Weights of a small multi-label audio tagger: norm rmsnorm.
Rows from block 3, named by matrix and row number. Each number is 128 + 24 x the weight over its row's rms, rounded and kept within 0 to 255. All counts start at 0. Numbers have three digits each. After the name is the row's rms in percent of the matrix's.
# pw1: conv module expand (GLU, value and gate stacked) (model.blocks.3.conv.pw1.weight, 384x192), inputs 0-95
pw1.58 096:093084166093147118007163123115131125107160127121126125157158130069174129133128126114150131121136164135136122109142136146106169094124127180156128089128119138128035133138143108129159132113123195132131082129139127120149138084091125164123146129134147109143121129120131148148090110128151154134
pw1.59 079:132126126123161123132124108128133121117129129132134200121125155122179141129127134142116127122132093130121119227141127128116128189116131122149125122134124145119138180136130129165135105140118160127131126129164139125140144128092196117205121122131123087128142126147124135158171100120130100157
pw1.60 100:129120148115120115135108136156145128151130098121128135113155129049139173122148126126112151172115120123129140182116082115153123136121118111130124097128113092130112170117121140114131115164137161144128154132179054123159114139135117152111128131137076150167124120125121130125117099130129133124
pw1.61 104:111090121130169136149063138230128133125141131115113195095130138166136128124175129140136127141116129124127139124129097131128143141119118125129129104075146172102135123132150127130110130148137136135135130103127138127126097196150090122193107128096191135117125121128129200125123127056131153128
pw1.62 116:195125146134129128162172077130149123128134132128120131128122159148203149128081123112164127142157118128128119124117133114122114136216154169115171070164127134129090133129119130111184130124114147150129158149124128103125124091172128112137123116149125126117145126145120131133103081130154111111
pw1.63 106:124121135131138106129133126035137125127135129127189132138127115090130158138138123140109129154127104125127148074124108085093131132218132125114129129240122118122129120128136124127148151130125144125130160133117134127092127155132150131148124129127128143113142133137145109119132105124107074079
pw1.64 093:129127108107212123125149101119131132135153139127110118091144130167128126160158135148127145106170107131122168105124065144125127159126159133156155121122134132147117130137128126161131135143133109071126124132112121145105130130128091157150133130129132120128140152080127145131170153193156131144
pw1.65 092:130130137112084129124114108157081153126139124119119153190127145122128136130150102137151126127104138176116141127190203130092117100137086114082103123145110128086062149143079108167172133122126153155124144141170116108090133091110135130125128121136156130139131118098127131198120123123091139138
pw1.66 093:157205139129125096181102128145116131090197126144137130145127143166125123135137134127136122153122130150103126182123132138119119133122156154119108123104136120110124130125143131223093107133116127134124133139133120122127100172121094117154128129130109136118129106171125146123131203099151153114
pw1.67 080:155132116130127179149133133122134119137133117130145160087127126106140111131129098134148137129116123123128122095153162149124114158129106151004121064141152132125182080114136110084126070143115080097130068113134120109110134134135142094129123146095188129135129137122128078133121139171139108145
pw1.68 088:129117148138126143124130087123090132128144132082155125153119119167120122115136149130102128132125127128131095150135131121119126125158134121126138139134129129084159127122191136092137147134090129124119114076108116130139146127137131132135128099147130149144223142122129102089123115130130102136
pw1.69 113:131130095113145168105073131128127146159153151128135101142119127130103105125128127130165124130129071113128156126150102123144135108132191141132127079095124132116131109040135193122122137103124111071124137107171142125124128159167148129136164148119134156154158117084094126117124120131132136128
pw1.70 122:131102129135139104128128159137128143158134134131127132138131132127159132126148129116149137184072156129130067144169151128144127161136136129123124138130127128075126135150154107115138135090090175126133117175119169138107156125127121165148124124119102127111138140143128133149123149135174112138
pw1.71 085:133125076126183116134138124126160110131102143137109036121128146129125121143181081146123164069126141090104110047128147128138117135123125139131172138068116108136138142138106115146187130127128153131130155111080132129130138133060174128107128157135126114153131144142157125131130130139128131139
pw1.72 106:123143179106138164146134112126148140096111130101150131131127113084131134139130148134141125116168128127117192121144132164169127096133119165125127125141133171151118154086121131054106134129118124132136121108132094120113121112134196087121134115121178125126130140149124121129129125121118180132
pw1.73 095:121128138116129113119130127140127135093117106111177118172132127156129087134130108179114142145128107118097125135125128145121130129138128114159192130095120124122131123171097180159157106163126125118114122181094135176063129168093131136129139124111177131126156120129107155136110125132135174102
pw1.74 115:124190130157131124117097123137126137124184141128127142119101133131151133164125126087147131121138135123128130107130134133107135107166115132124091140106130134136076134126126125138109128129134115126154127129137133140129123074074118029234134116129131127149126123131159140091122111102109171164
pw1.75 088:120122136127148138142130142129128117124117112127134114130122128155092103126126139128126215126155139125078110126109134116125124124133123130121118135202124115055130124163090073148120121187073142110135129126097116125108148124121147126130118113124163124169146150124155119121129158079135126068
pw1.76 083:131133115106115139127130136124152141124148091071112151095120131129139146130144153089130114131128098126126132129134146132153126185129177119127121127119135146176127175111133124136101121095139098131071116172141138135129120127135112118129105076127170131144115130137141111129128105114119129132
pw1.77 104:141110155103129123148133125116096113138132179127150145141103131148179150114121125090123151078123128106128140062123132131141110080127132088135134118126148130152100129062135110140100125147115136130068123130135134117161123116137159101127102125136129146136124128134118146144134124113135142116
pw1.78 088:149122179121100119114123119123132133146114124157126083128116124117159168148134148110135117123128120126129113127101125118138135183157118100155129130140133129152205108101134134113132132129082112155126144110091095138151068135134124124142112132093131131149140134124231140133166083124151049097
pw1.79 086:127133175130116130110141106151152127117132135157128132139126122125087142138119149125135128142141149135133160131129119126120131125152181145072131195129157134161124122132116130099147117126121099136127130114108140172121136128122129077102146126144133120128128130118130182183117141130193147174
pw1.80 094:137127134115134127094137152123113131147160136130132132146122137130151101149153101112120137130127105126132136032151128165122146122147150124129154085125117124161146110134037143123132116142150124117135107143189099119125130163140163141155136132126131138141125136124125179128125118121131175118
pw1.81 073:117126126158092136099115131126129103130142181070172062145150137136144093084129119134103124131135137127127140138143136131108133125106133130171089077129137135127113129068077186099122113126120122136130133124068128127123123130108131135126165099157153132114104133143162105123072123145124129128
pw1.82 090:164156107127118116127114133117159087126100126096151132126153133106134131065132155132128134127119113106128118079147124110115129144165113150133118128139137092126090172131100129129120160121128142092143104122167155185123133117112130127125101117156128133135140128137175160132110119144132129132
pw1.83 116:123147121139128109138162216175132125130117093153172113110126124125111168173107106133120104135165119130127179122131123111123125120120133129143129133158146139139127125139176129091120128079089090121135127107119121148144128117126134144154132089105136136128127128116134128058129134084141134142
pw1.84 107:134122115119134141127196086133147140134131132128117201134120124079146134126099083095107124134156133123130126136098153073090112127130037148130131125126084092131142143124143130127132120109130060141129121112113089120115123120129149128136163113133095126130135123079114116099120125131117137126
pw1.85 077:130138144109097126127124140114123054120133042140128128131149174130127126125097090124122105122113132124134131135114125156152100126128128125142146145107124130132078162116107126127162132131129129130093124118166088125120149133133114185127188125113138126149100125124130137134147135139127121140
pw1.86 097:143114124154149121132138097122130121124126138117108128125127095127148133143126113129163091137135133130127129125136131129106119128101116134122180133124145126134152165122120132137152088127156118161074135130128133136122129122128126129115122136163164155208145118120132127119127126135126130159
pw1.87 092:160140117127076150151126132100109110122126125131127137133130128179133151161168123171132137137130116134146124129141134110160090122131107089156128128133131117162255089103155136148133129115133141113127138128077127090154129126108169129132118116139129160094083100131084170092125131122108129117
pw1.88 100:127152133224131134109124060138128137122126107119131138128043134128145125091119099137134136118134136149129127127084148129124152134063156125116180128141145119088126099116109130116139129124120167150118122111128132127144076114127105160128138137126117081129127114133135115102129186110134139155
pw1.89 081:124132123130128073132123137135117132145128146130124125139100141131125126126126093136211130111155155132125181143137126119132098126124115126117137072158145114140084153129068126119132127142113119132124099202117215155104134114128130133098146150124129124134113131146129172131133224083146135117
pw1.90 115:174137164178144105113091078109124122139107087134129149115122122135122114088130169100136131128168114125142123129138124131127171111169127140141132152140116130129112132127140129135139116130143165130127131175138128146138132146144181124134127126134137058122158126130122126123140084115117084118
pw1.91 093:123125135135125138127130126126141146038131131138143147127108127048138112120159123116125128124123125159121065157142117107123104083123131163124100138146111139132112130132113133121067090090065134104132126125104103138126144145147128174132132129126138121125126126146137132123125141115126134097
pw1.92 088:129135127124152086031116107113129125128135146127167137175147148180129104130125126124116127106115127135133126142128123099138114163123121170114155127131153129126133096000132157133141123129114148122143130138111115104130104110097144134135137127127076112126192125132099139132109115137084098130
pw1.93 066:119127100126135169129117140139111179125127173119125125129125126133129142199128114141118113128136126097104136127130116138177114111132126130126134130127126122075144124128129173123137124127090132158160129131130098129135133136128040103148141127187122116255130125130127145136149127114133128134
pw1.94 107:149134148131119124112117125128134137131130176118131128177061118172119169123156155198139128105119140116137144128103131106133138073152111157124131141115103137131130124166164128092198128132120125114165125113134120111128113147121092165113119132126106138136138130130076114135157130078098119127
pw1.95 102:134126133137124126126127115129119150145129128122116112121122096125144137138130170119142129120044135131127141129126158148118143120084133127157138109103120125121132129123132155126118136138149191171145116086134158122152191110132130129120108197129171128146153132130138129115093078141148113110
pw1.96 098:109115118136148126168140117127124129096127118090110124141126131129134147099125125119132117120127197128106122131091120146116131124112132122171141131142129144133122190134102134131127167120119137083145142133131119115123061066119128123128141149128126121126126091137137122118115137130130155111
pw1.97 084:123103108123110135142128122124136153105129105144098138117121129121119138090127122114131207160142079133125083129136118123116066090140139113116053099077129138133115122075124147093153132124076107156103068131091148121137128146130113137136129133135169095113129143116127133111129169131113132122
pw1.98 111:120143158207127115133152113160152130152177137147127109136123142114118134147190113159127124210140134128134114139133180117138146116130106140101129118129123140147155128124050150054156130129141149139183133119147126118129148091054128062132134128130135124133125147119116113087125138138149146149
pw1.99 092:110164134075137124120098168153225155126137127127129125079132147120129225165132119127127145127173121122129125133064125115099077147106140111146134128156135128127103121160186129147151117134101084144175126149167124130122155136130165137130124114111135117122130100112124121073129097150121154119
pw1.100 066:139153101126132127087094122105113130152135127136092126131198133129094127075157125126115144079127135098125151132133071104124101132191113165136070114132137134103117119132146108106159130119124099109140122127090132157144135120130130190112138135128073133130182140117121096171152120136132111105
pw1.101 090:140180163126116137100131118126112132131125138121144136073135148167107128142147132138127130171184107133134167129138125070146112148113123126117087092127141049130135100126148138149139135109085141125130114136135148189140129122130142120158131138130142151138093129109107144130160136117148127143
pw1.102 087:127127125118126130108215085169070126091128156131106143133099134125130129125121126172149133124154131130132115128097148125102129189183160133115173136131139111129125130161132106097164122126128126119103132106140131151117129161164097106122106123149132146220147130140124148118147123143123125123
pw1.103 104:128150068113069117123111129136134095141174115121126127138095162102110131125163134121133120070174182093126140103127132126135130098126162125106116160119128109121164152117121127125099132126104142157124114126175154127132128130142108125142126134131111114119132133089159120141149146095137142135
pw1.104 086:113125136096181123126153115127139104181103142176120124200122131126085215132143141131120110137118092133134125128134135139086164115130112148115149164129174140140127139131134132143131144165127128106126122177121173135100186125110134155145097154121114108099132111116198128121173147097103165133
pw1.105 109:176127105128129107132135138143158150156100129099126142126127082180124114164131117145188131136164079128127150148163109076138126130150122126133108126182126140135145143098098142117137130157102162098139130126112186140130096166132109156152153127113115145148122139205131132129135100130122125078
pw1.106 086:147140120163151146082109124103135143098126111138137123122130113193127184085112118148137123148139128132132125125128137091078143108132158128119150110139124139135117128102104126090090125071122129092211128086118139154108118129082149108129137123124124088156110118137140133126148119128053116155
pw1.107 091:128140127104121125156126131129125094208077127099124064126137127111127126132164135128129123131127119160117127152175131163195114126069088119132161115161123126127149129146113134135130124112119074140133142141129128152124120184140124163103210096126106119103101125139068171151134149136127129133
pw1.108 098:091132117120127135142136140083115104117129187122130082130158134127112164100128178145160131128179108144145132113119128138079153127128126115139123175107127134130078130180141142142129141132089114104133159152144149093124133146133134157124112065130143141128113141129124138157120121123122124146
pw1.109 091:141144193097110121140152147140128130129171133158131131128130138084129050131132133157125119130166099121129136151170092101158132132130066113124071150148127117140133107168127098128170117124127131131130155128128131098163125130127131174142086107118162128114107137128150111179113142147077142147
pw1.110 109:124120127130104136077157166135122125127133104125145109157146153138129128094148170123128125140187140128132138105123111133093130126145052135128136170146130128125175154119128129108149090112127146133111140152116128144121113097135130133152135126127134070128112153131143126196133116139092128157
pw1.111 081:130131125141128150126127129133129094122091143074197132182127137130124131144126098088122164154137096071134130125111127123099146120133127134131124131122122123125118132194125130127134129158106169130119097137126142138105091131111129114133130126127114145133128130122132206130108118131124126132
pw1.112 085:110138124141134128108133114125114129131142126102114166000094093123137108138121100185137133133128141124126080098116127136084102130123131127150033149133138121126139123141115122129132142130138027141128141130167138100150118129124160129116129131132102119114145071115121140130084091128106172129
pw1.113 091:127128134125127171122132150132128129113132173109127132127141128132017069128108134151131141136131064129117110127104121055119140152133127099123133143099162122095125139128137129130107146129111151133126217116110109106114138129130122120136144124086136126103147135130220130111145128159175146136
pw1.114 074:122104121129147129127131128176069081128136124115132102145094128142176111126174138124119102134128150149150114097088127114180127154142141177120125165155098134127134143103154131099130109127140161121131116127122101128174127117137126130152127189143133089127125125102141080114152135128128078123
pw1.115 102:117155210114133132138110112128131154098127132135138132128139176128134087166129102102190129255115123117094127156125129132163090142116100189124121123127130124116140159126140123143116126126107097104060123112118116128123098126124142089129146131138103138134081125140140157129137130150124156123
pw1.116 105:145141139137127112128124127111124124139128097126146142109141172137125134047124115088204109076131104123130128136133156120126120125109129142141167127123144107151149137179110121133145133098122129132164132126127174074143130117150162157128128139139133184136142131109216081169162106114141149122
pw1.117 088:087148130120174181114116133131128132126083120129120055121127102120127114133129152192114127122122128086127117110133130115132115127117108136110126153135104149128147127136131127127122126121157130080117141127109129136158116147182142121171129122126133125131127141165124098121123190138127152145
pw1.118 096:136135147136147132146136120129146125169119161164121128138143125167121121147127119103162125073150125126100122127127093149135128137132124138120126134077118125129124129135130126151128130152114112137108117154150125074168119044127085126123127157194137117100089092186169126128146152124169132123
pw1.119 097:158118120127120065166142142185108118156127135186136123159128164147122135090128120118121131053166070131131129093132157125097121083100127124054142137150128134112116138137168108141139143131129124128137147108174130141110105104095138136112136120127163149127135130115125141131144112124177134135
pw1.120 090:131129095143098109118120157126194147181130130186197131135126153136144131136081130127140106114131123142062129154128142106128126135141096120129125131152122125133114113134123113107113121130156132183117129132128070128127123092118132138134150100109130128058126120126127121081151132097093051168
pw1.121 121:130041081103127129129114103000163157128125133129113101095127152127129111119135116096141133075113137128119103128121130131146113125142112105129109125100130128159129128139118126133121133111127134124133135140125131097134154101124119078143119126129130127134112125097114121149114136067129130118
pw1.122 116:110255125129128123131144123116130131123109131125118142136155125125185165124111130157144146135136163120128112096130134137130130124138055159129131115136075116127122135129124124152155123120131129142133134096129129102128074129136084127112127126129131139130118126129118127120157150128139122128
pw1.123 082:134123126138088113134138137128127131129206121070083162127137160148068117127114132129147126122073121127118107118090110129138119143095134152124111167099109111138127113123161163125061138090133135145161125117125138142159120130111108114129154143115127129142127147088129128097170103126127123116
pw1.124 108:142154118120145129097135178140114128162196127182062151156127133148127188177166128110169127125114098133123137115134122073167116128143087156165093145120127035160128126100131127077073123134126142124101124128132106102167128136101133139132130118144115124113135128103176123129110157136131130142
pw1.125 083:138160128112130129112132146124222096138144120163130142152097151114136124131127154126124120057115123106132127160101108103166127162124128119121128134146131131099115062130123129139093127123169114091135132097129132103159098151104129146124127128133107113135124124133129090107111151125120167100
pw1.126 088:141128125146120127125065132141080133100134123141201151130135127075133143133101116115128124149086123127133154176127104097115075135068114145126140176125154152132108125118129119104143104113151135111131144143098078137114110122094172122126128113126124127105128128141134139119108143170138152134
pw1.127 112:173120114110150135176137148115126094131146131128160156137143125130176138146127102150141097129127157127141129130120124126126133143108124133212123115180116112108155128101143130151136121105128066137094124137116192129122126110189111128137135152128190118123131127195128166126140171101120133162
pw1.128 108:109129091082159135127129175102146129200114128135156163140129138162128120153123107140139125137137079159127133119127129133149170148116166143143121168128125125113160095120128122156164100131126094103163103136142158116108169129136111156108131132128153107065168146131128156164134137108141131157
pw1.129 098:114129149127080129117134148092143128127133121167138126161058130120125092156202133109175124125128135109113126122115146092129127149124136091127126130135104108109130144151121128083136120141121125200125131128130124133139074104123126136121139131142163217106143177156133076113182139164124124123
pw1.130 086:143138114132115107063095131139096153101134126102140166117151116172131089123084140181151116134119142151141129126134130169129151094052132133065128116118138128101128131159102129099122176079132129108099128109124131130133127094143124144128129131182128107132126124165159130121169128153131130148
pw1.131 100:117139143107135143102141133131133128128125127147063095105119106114134159109125096105149145106160132135130136131155106136115123147128163142137176106126135112139105131096129140137133144117130121133141123140158156117131126125166128173130103144135124133119145122130114116128134105136132107107
pw1.132 093:114126118060154125129136142120128127110145044134140126124109161131135142126138061136127094068116067129126135153143121123115157098130090133083114089167127128130125134132136110125128130115129130170127078164131122091188124133175061124114154107133156085110130133123129136117109126153095141127
pw1.133 086:089108129141076175138115130128147158108132158121164120138137160114116155170132127150160158134127120125111095124125128131161161130127150179107154114107130195123124163112122097110168129116114098141130123123096125084147112152138120167096129106129168124119129130137131156128140124102118144104
pw1.134 105:171121116131068127084127036128161128133124128112052133110089098098133118127121128126112143103147124133135139104121131139126109127137124119102120142122157102065128136099073121098137103124162113111113164094165126147128127062051097162150155139101127139128120131143116147151124125146099153133
pw1.135 071:102135127118126117134087132129124131121127121122123153093162124092128128112122131148160124105102136140116231111162132104115140125113126129121115150126138139183124115101128103207134128198129128124133146129068126133134095119169128131183119108132130127136123122128126119128123123139059179079
pw1.136 091:129135128145127117127113131114087095173129131071094093128129125108129126147117208126123136127138131112132137103126129112142130120132120136096116136113141126114128112122124123146126152118110129127124131131129125132142118048183132130143107127122071135153111127137104137128098076074094112092
pw1.137 116:131121088146138135128089114139137124147125145135091152148102126117132135129132150174114141070202124125127140129122136130139132070123140120146125137141128117131113152138126141137087137128129128129077114118131165126143125128152085146144122129126129128137113117128158106122150149129138136136
pw1.138 114:116178121131143125117129121167128140116081122192142183072149113112152189149129127033136130137088131128128152092175085170128124121097162167133137135092144138109149117127122135169163152165128148138133133095151074127133132116154106141126128134133123134125116124154129126137154124109146140121
pw1.139 084:148137130106110192078118135128122129089092130126140086111123126108147197129124102048100115137126139174097118116105133129123115124127130090128143151165127119148143127126115132133163131088121190127155143134124166067148130146157127127144126124126100141123127108048115119145136072114102127145
pw1.140 067:082129119128137129123188099132093127130130183126074128109132128136126141135129122079088132130126085129119144130125132123240131103158127165135143126112124129128127151150127130128109142113130130033128123085130122152131143125194135121115126126098195112128117149110123122132109115112125130119
pw1.141 103:150104203148129117091140160153135123090113126134121134101136139129130125167167135111102127103121124135127128114137144124127148053105137158123127164141099108132100126160130125138174129112187124108115118161151128129136133160126125134124126122150150082121125142104158128139128124077140130200
pw1.142 085:109128163081101128167122152121127080090117127118137146098131176133085124138138141128166114126079117124083145141114053106160146124108132138194136134120126122117118164109109178127179117131129120092124129141102131119134132093141132108128130116111157132152095134123137181155079126122153125127
pw1.143 108:168106179115140125093155106105152127135167140131110128129128133146118116130131128116135124117086152175096117075131122070124127151146147059152122180101085147145126105129140146137122110138137109124121114133142131129114116124136117129137124079065047113130134110102128128122132135126149149143
pw1.144 109:131148131120187126128129098110150095112143129145129138122129160128136108117140152100127130130107177117127076130130127129150086152112143165176128142114127126130126142154136133121084151126146163127145127114113105134134133106121032078113160119131135127132166132179124131147124131125127111137
pw1.145 093:127167120092127127113100133136134130123113134129135129133115141110136133120127126130127134123110137152111146147143125148077128147095157131145129116080159135148111124144091130122114098127123086109137028127120127121112130154090135151130141128157143116140118124130121155178136070132148130117
pw1.146 083:127122102114125089125127135124130100157118087126138166255136162133088136125132113127159175139144148139095155141110129129114140128126155129109107123172131207127119130173114125112118147140153103107085189151132165131154116114139123102128129118122116131173085136138137148154135127115156148142
pw1.147 122:114129143119152114104102133165132135116136124128099136159119125142155122133134128120123128108152168140129128121128096113131129094109130136070125124131133129127174112147121128199135153126139127128134126114137123122179149183135155162138108087127135180133102106155124131193122114114077127128
pw1.148 123:130105132142130128096134164134114126128184131128164190068130115121095133124129131138090134095130127099125129082118072141126110129133078108129132135146050178112113120130062126121117115133126078120122134137132139143126123133135127124143134129125146111125102128096129129081137077138104169139
pw1.149 094:118149136145127137132128127130093125077142131123097161110063150136108132135126132156127126184130129133120107086152129145134088132132160128122149117138155114131125135133082101150133127127136197129160104131205095139193134120138082125160119127128130124175129125092151123123128134118113124162
pw1.150 107:125120157125124144138125151130131093166144138128148077142120102123082131127173120139100105094161131143136104116091125193147115155120127116134130156144137103124075126127198107105085119137139112127128102106134105161111132108165127126127115126130139108133127122115116096124124093137124124168
pw1.151 098:117129127068127134127133141128126103096072137117088120121089159125149125156139244127143092085126097111130154114131115111119123143122095129136123148136117113092147123100105115128179114104166182156082127134125106126114137110143106130104165130102159151167106113126159121132145109136124119131
pw1.152 090:140105123169136126113156115129127104128171092103153126123120102194130129150106107128130162169088124103131124133128140117136115127074134155131149141103143118124137133121134128123126105134114120108150157133132112127001091137102188125070195129126161122120119125121103129126127132131133117071
pw1.153 104:095039134145102146174137128127158117134128128145153115125127140169119127141163126127107163107070136150127108077124132129212130121126136133092123123124119176153153122133116104118126148130130153163123102139120115130148128138120132119107131105144090102131195098146099122136147130125127130145
pw1.154 104:146141131169155138139125163130130127144146142144124115126138088094116146135118090139179117126128136118129123129128117151114128132135047063128128115120174123140125082131111151074139138135140128139124143135123140160156129124132192136126109129116151143180133130162110153108154132128130120138
pw1.155 100:112127160110130115151128132059122138126109161099128148155124172053117141167138127127174103123133131116126125119148136142129161189126142129105122129132129130108130125211119113127154133129193117133186131141128144136147111132092146144142129085126151127132100130127112127131140128100066132126
pw1.156 107:117075125121123127128096154255095136149127131122143141115136158124129174130055126095125131134160126137132165124133056124142138119170115142131128110165126119131126138128130141128149123133126130134123121122143134126134131122125139088154202137129191179140121128132126123127145129148126131128
pw1.157 120:149095093125122114078142140161131140127136119060130111138118141115105139119128113132138131126050114059127150131129126132157126136128123175197152154138085139152108119116112170111128125147156145127172127132129131159126118130171129122139143148128140126084162128122169105149119173123155146134
pw1.158 087:114175143133130132105131129103127129130119143129128231079134126129122145133128129116133117149220127150142136129161125112117105131121102130161137128181129086143147157104126162133132122126129146121127120129133117129173106118139130124161116094127139142179128103123123128105142142131152124120
pw1.159 087:153129115124144126112125118125131129170117140160128126109159116127132125128128115128128129128129126152145174162230134145072103126094136127150148095129122176131128127070135133143096124130143142127108174114120132126171081130165138153140158133128121157126131127132162141127139127130083129117
pw1.160 073:107157114129134153169124122135108117131155140129140142163209128133127127113125157141087126138128123129119111130115122127141128091156166101154138135126115128121148097155156069157129089152129123114129125165120146131092128143119131130148156138116132129133173113103145127159121130107122152051
pw1.161 102:129127120135122152126123154123127102140188131124146119172154128155131124123124134115127149130112108151128128143129118143059129120078129134066132139167127121100119148121130082154123126140128127098117133150105140178119109164134118132126140189134133127136099156181121133140127160135137151119
pw1.162 097:131127098103125120186141076141158201111137129135125145099159139136158134096098136124121127161100130100178064174140141125129120135119156166129124133135121128132125111147131123176120182150127132144132164118122126127131151014136125144134124131131127178131132139126127128137168120059128138089
pw1.163 101:118102121185129123114076136152144126150140125084111089039126160102132142104135121112141113156123133124134131137186125163128097127134132128116142144058122126134089136128086099120146133134099098142112176127199130129156109128121118136128129120113129124131069128124150173157072132123136129129
pw1.164 098:111101127159098145124192131108111104119181111131115158126128140129134158148139196123138129120088123115130126125125100149128098132157121146121129128130178121137116176197137129114144124122127098123166126114150131130179130089122121133154132126157129145124075129140129130178126144124145138058
pw1.165 085:120092131101108141112117128121096110127129171153129114108081140126150143094158133133128126139127130127117115128113155130125159155134111130168087131100158167113096124127128151096085124164134120116130103127153163129158134154013128095135101097127108098201104134131165131137125132129121126125
pw1.166 111:136133132138129131121112140128135124139124128124126096135127122142140125103151127128115145044162140144130130130175127083139054130145131083099104128162105135171133115059166130112132125125101130097129128128125117121195142117184144144130114126112135130128106062197129134173129113133073140124
pw1.167 088:140129134143140121157114131086166134127065120136123107111137141198095100161119147128087099046141090128157139110148053126129109155115112100167122146128117122133121112138125127163133122172150181145138132129131144119124137121134094106122130130141160194097140133126106130110171102147142112082
pw1.168 096:122128127127119119127205127124082119077128126071070127144134132121130140153166124167146090094142115114121127128113130127118130120128105139134141176138114141107127109127143128128150133137123126109128132127156114127145144164125128135060127136127132127118150137135126129123139121195125126129
pw1.169 078:165115123114126132159129139134145130162115143129133130134098080109168129149170103167124138063145111159128112110100134158109122179126253092126147119168065135107113137127130114176131089107126059132111151143100155108112131143125128160111127136126155110139120113128116130130117126138136168126
pw1.170 080:130137128138111183131131121131122132134132100126128129091127124132106049122116114086048099105131146172151143120126071145129128125116150126150175159114112128143130112120121202094131140148133118107123134133126094125137137140096132124129126128129141158083112113113126169131142145124106069123
pw1.171 072:128127154137132128062188131087151127129122119130132133131127132157155137154135109112124158095112151144122130075119078127172126098135125127112129127122141140132132126128149133133124145132137137126070102111128127125115150128088129146126127140122103135063168126116131132086139140125123110150
pw1.172 096:112131143076113111128116104134144109128103117127154138158128129132132167140165104153160116160120126152116140119110121190185146098128117120192127189118096122171123103139119128116183120115094133113128100111126117124160162119132101132116099121100095113122132154113126143121165125086126131125
pw1.173 103:130106131123127118109195092130157128154105122123128121094131129121100134130158116124123157112109123122133147128158127185129118134166202161116125133127119152128114143150100169170118122133152142128158131121160106143103131167193125137157145105125112127189102093166082100124129158200099121092
pw1.174 104:153126130127126123132128104235132150194114160099160128123125130109149126125128153112115123125120120103126162128131088144133166143202082110122147130145088135125124135149143135108134093135090138149139124092131137125140163103127136125155166124102108129147130128129127132133122110122157129090
pw1.175 088:105141132134131119141121130145121163124132115163140157129129114127131139113118118130197100131116131151126122149127161113114099092123122140141123124113086137123143115126069153125135126121136128167128123100136136128142120123131131125106119099149177129129133125077100139081118126077161166101
pw1.176 116:131126127127169120186140105125128124141222128126097124120145111129129119129131163115116121135112110125129115130115114124136144118128137142119118211129123127125085126146123132126125118128084086130129127112136130091126138123129131127000130131135063131108128125132137120102126127130099128150
pw1.177 079:148140098127178129139115127119126132116170136103133160155126173155116207126127188091191123128152134108126131130140069109193136125141132127128114129074131161131095176137170133130130136113129113125132136132133160152125148130137167113127126110138088130082117172135126121123131152095126107134
pw1.178 065:102135127120086072129142118121123147162134130114120146105126140129141091127131164113125145126123128140131145102125123137111158109128164132138073089141123118134139129130114095125119103039128120143131140131121201156137106118128126136134036126131070168137159099123131127137053143153131137095
pw1.179 064:132145110124131118151079125131131127127133079110136114081155139108072135147113128130139153126128129056200151130084131124126081155126132129120141076131099123104128163125124103128127116099129138129128143128126134121097119146145119141129101153134127119118098144143167176147103182132105172160
pw1.180 083:137124141135152148084148119125150116121122143130134063098126123126130123098158125149157133135127028134122137126126130079130127067147119140126130130162147147128125125127132141142102168147126111109134130116128098151089127146191091168126170147150121133203135108103115172108139127134094137130
pw1.181 091:103148099130133128122148123166197152148110128137125132176150137114103130105138118120131197154125127131115166083125135098121131119141186147153140132182141179118150129132118109123132140126158138147108111126136130121123128127123135155078127083148107135127109121094131096146154143147130118130
pw1.182 110:138146114125164153158135132139083130106128151127127116139127132226134170135128130112096124128191115099127128082123148135127131100128140108143129131130124128117157116148112108130154175115110125131122188132033155120139103146130087207121131130127150132179139098119191126133105073123130124131
pw1.183 088:114138137120127155141101136124122120116102133114115142129128120136202128134134156112126139142101151118129153126147133156082122103152130088129129088123115123079156137135122129120160145134118135157056121132130157120141131118137109099127092097131129113175146138134136121119083128106099109136
pw1.184 100:116125091162158149128185123133108131129123141118134123118111212098142121129146205178121127110131123095130147147139126120074188130132110158131106158124138140132113125165053125127130124127144130112174129130076109144129154126140128140128126128131113107143137131120147117133124052132129115132
pw1.185 108:124128100091117078131158107131137112098122123136105067140128122105143117142133128129145116127162116138125076137124121110135127099158125128138151144168149163129131116127147115155132100143124118130128133149122131135129158109135106128149104104131122146155131128137127133136132134138130161136
pw1.323 090:130128144072129128130120121125133106125210128124117118137124141131129122129114098144148132148080111104084115136118119119132131121182139134112119123086171177094118132189123138142128113140098118132078134132124067137106158130055138122119130078100119100134080138128179122130133163125118137124
pw1.324 098:154140185173133098122123098131102106121131130113116127128142092133145133138135126129086130172130191145129112127105144124131114143132161171103130137122145131103129113125128129147126133134127127102124140122117107131075140121106154148156087137143057141157134155129115128126152128102189114130
pw1.325 089:016112129166129122125128126128155174119091097133136120126128124138150132133097102128140144153130122125106083134127131116101116128131147144106141123129128148148099145117120125091136138065154112157131149120117127132160123119132140123018138121127127132111154129133161127138133101131136128098
pw1.326 099:125125127137111121123105119080145130133103123109121131127124135077119114101114145137115146106134171128134154051126106133158109131137161128121123177144109074116126128126127115121137163111125068129109143109124109149108170099125139203158145142127111149127149128082140133207129041131117164125
pw1.327 092:123205130113091120142129122131128111134132063078138127124119141128146115129132128130132129126147113133114131125141142141143110139128105132119129143120127128126130129109127102128132143114130111139131143126128129124142118123152143118079181134112128134114161130126175085129066123122106146148
pw1.328 114:099131122128118140124122092124235147131104127149114136154126146136129150117122121195180142084137128146126077136119141121126140122131155103139128177125105157146155121148130145105123131114120121130137112152085151123122129167113106127137126088161129141169135115129119129095154129126137128119
pw1.329 118:128128234139134127090151112124062116129147177161047127134132191130123106136067126147125125123143146132085128128127131128110124128169126131131122123092159118090084123143145182130111116130158164125149128117175131118147122127124119154147129127102122146147139090147139116127116131142123114129
pw1.330 132:126079120132129129101118187160152102135187124136129130104122121121076128127073127145079113111117085129129133133103125128120143128162090104129123149098119132113114131189123120076125086152108125112129101149112157130099128144109149119138132132123126112132121127098125132065129107130127145151
pw1.331 103:147155127127071121123131136173136143105176136172131173125156149129129130128125118129120129132151174151096126132102104125125083104145120124107112144111125126144150126115127139150142142136128130100134120154128101103182082161129087127124051132120112130071151116112150080124109128126187120128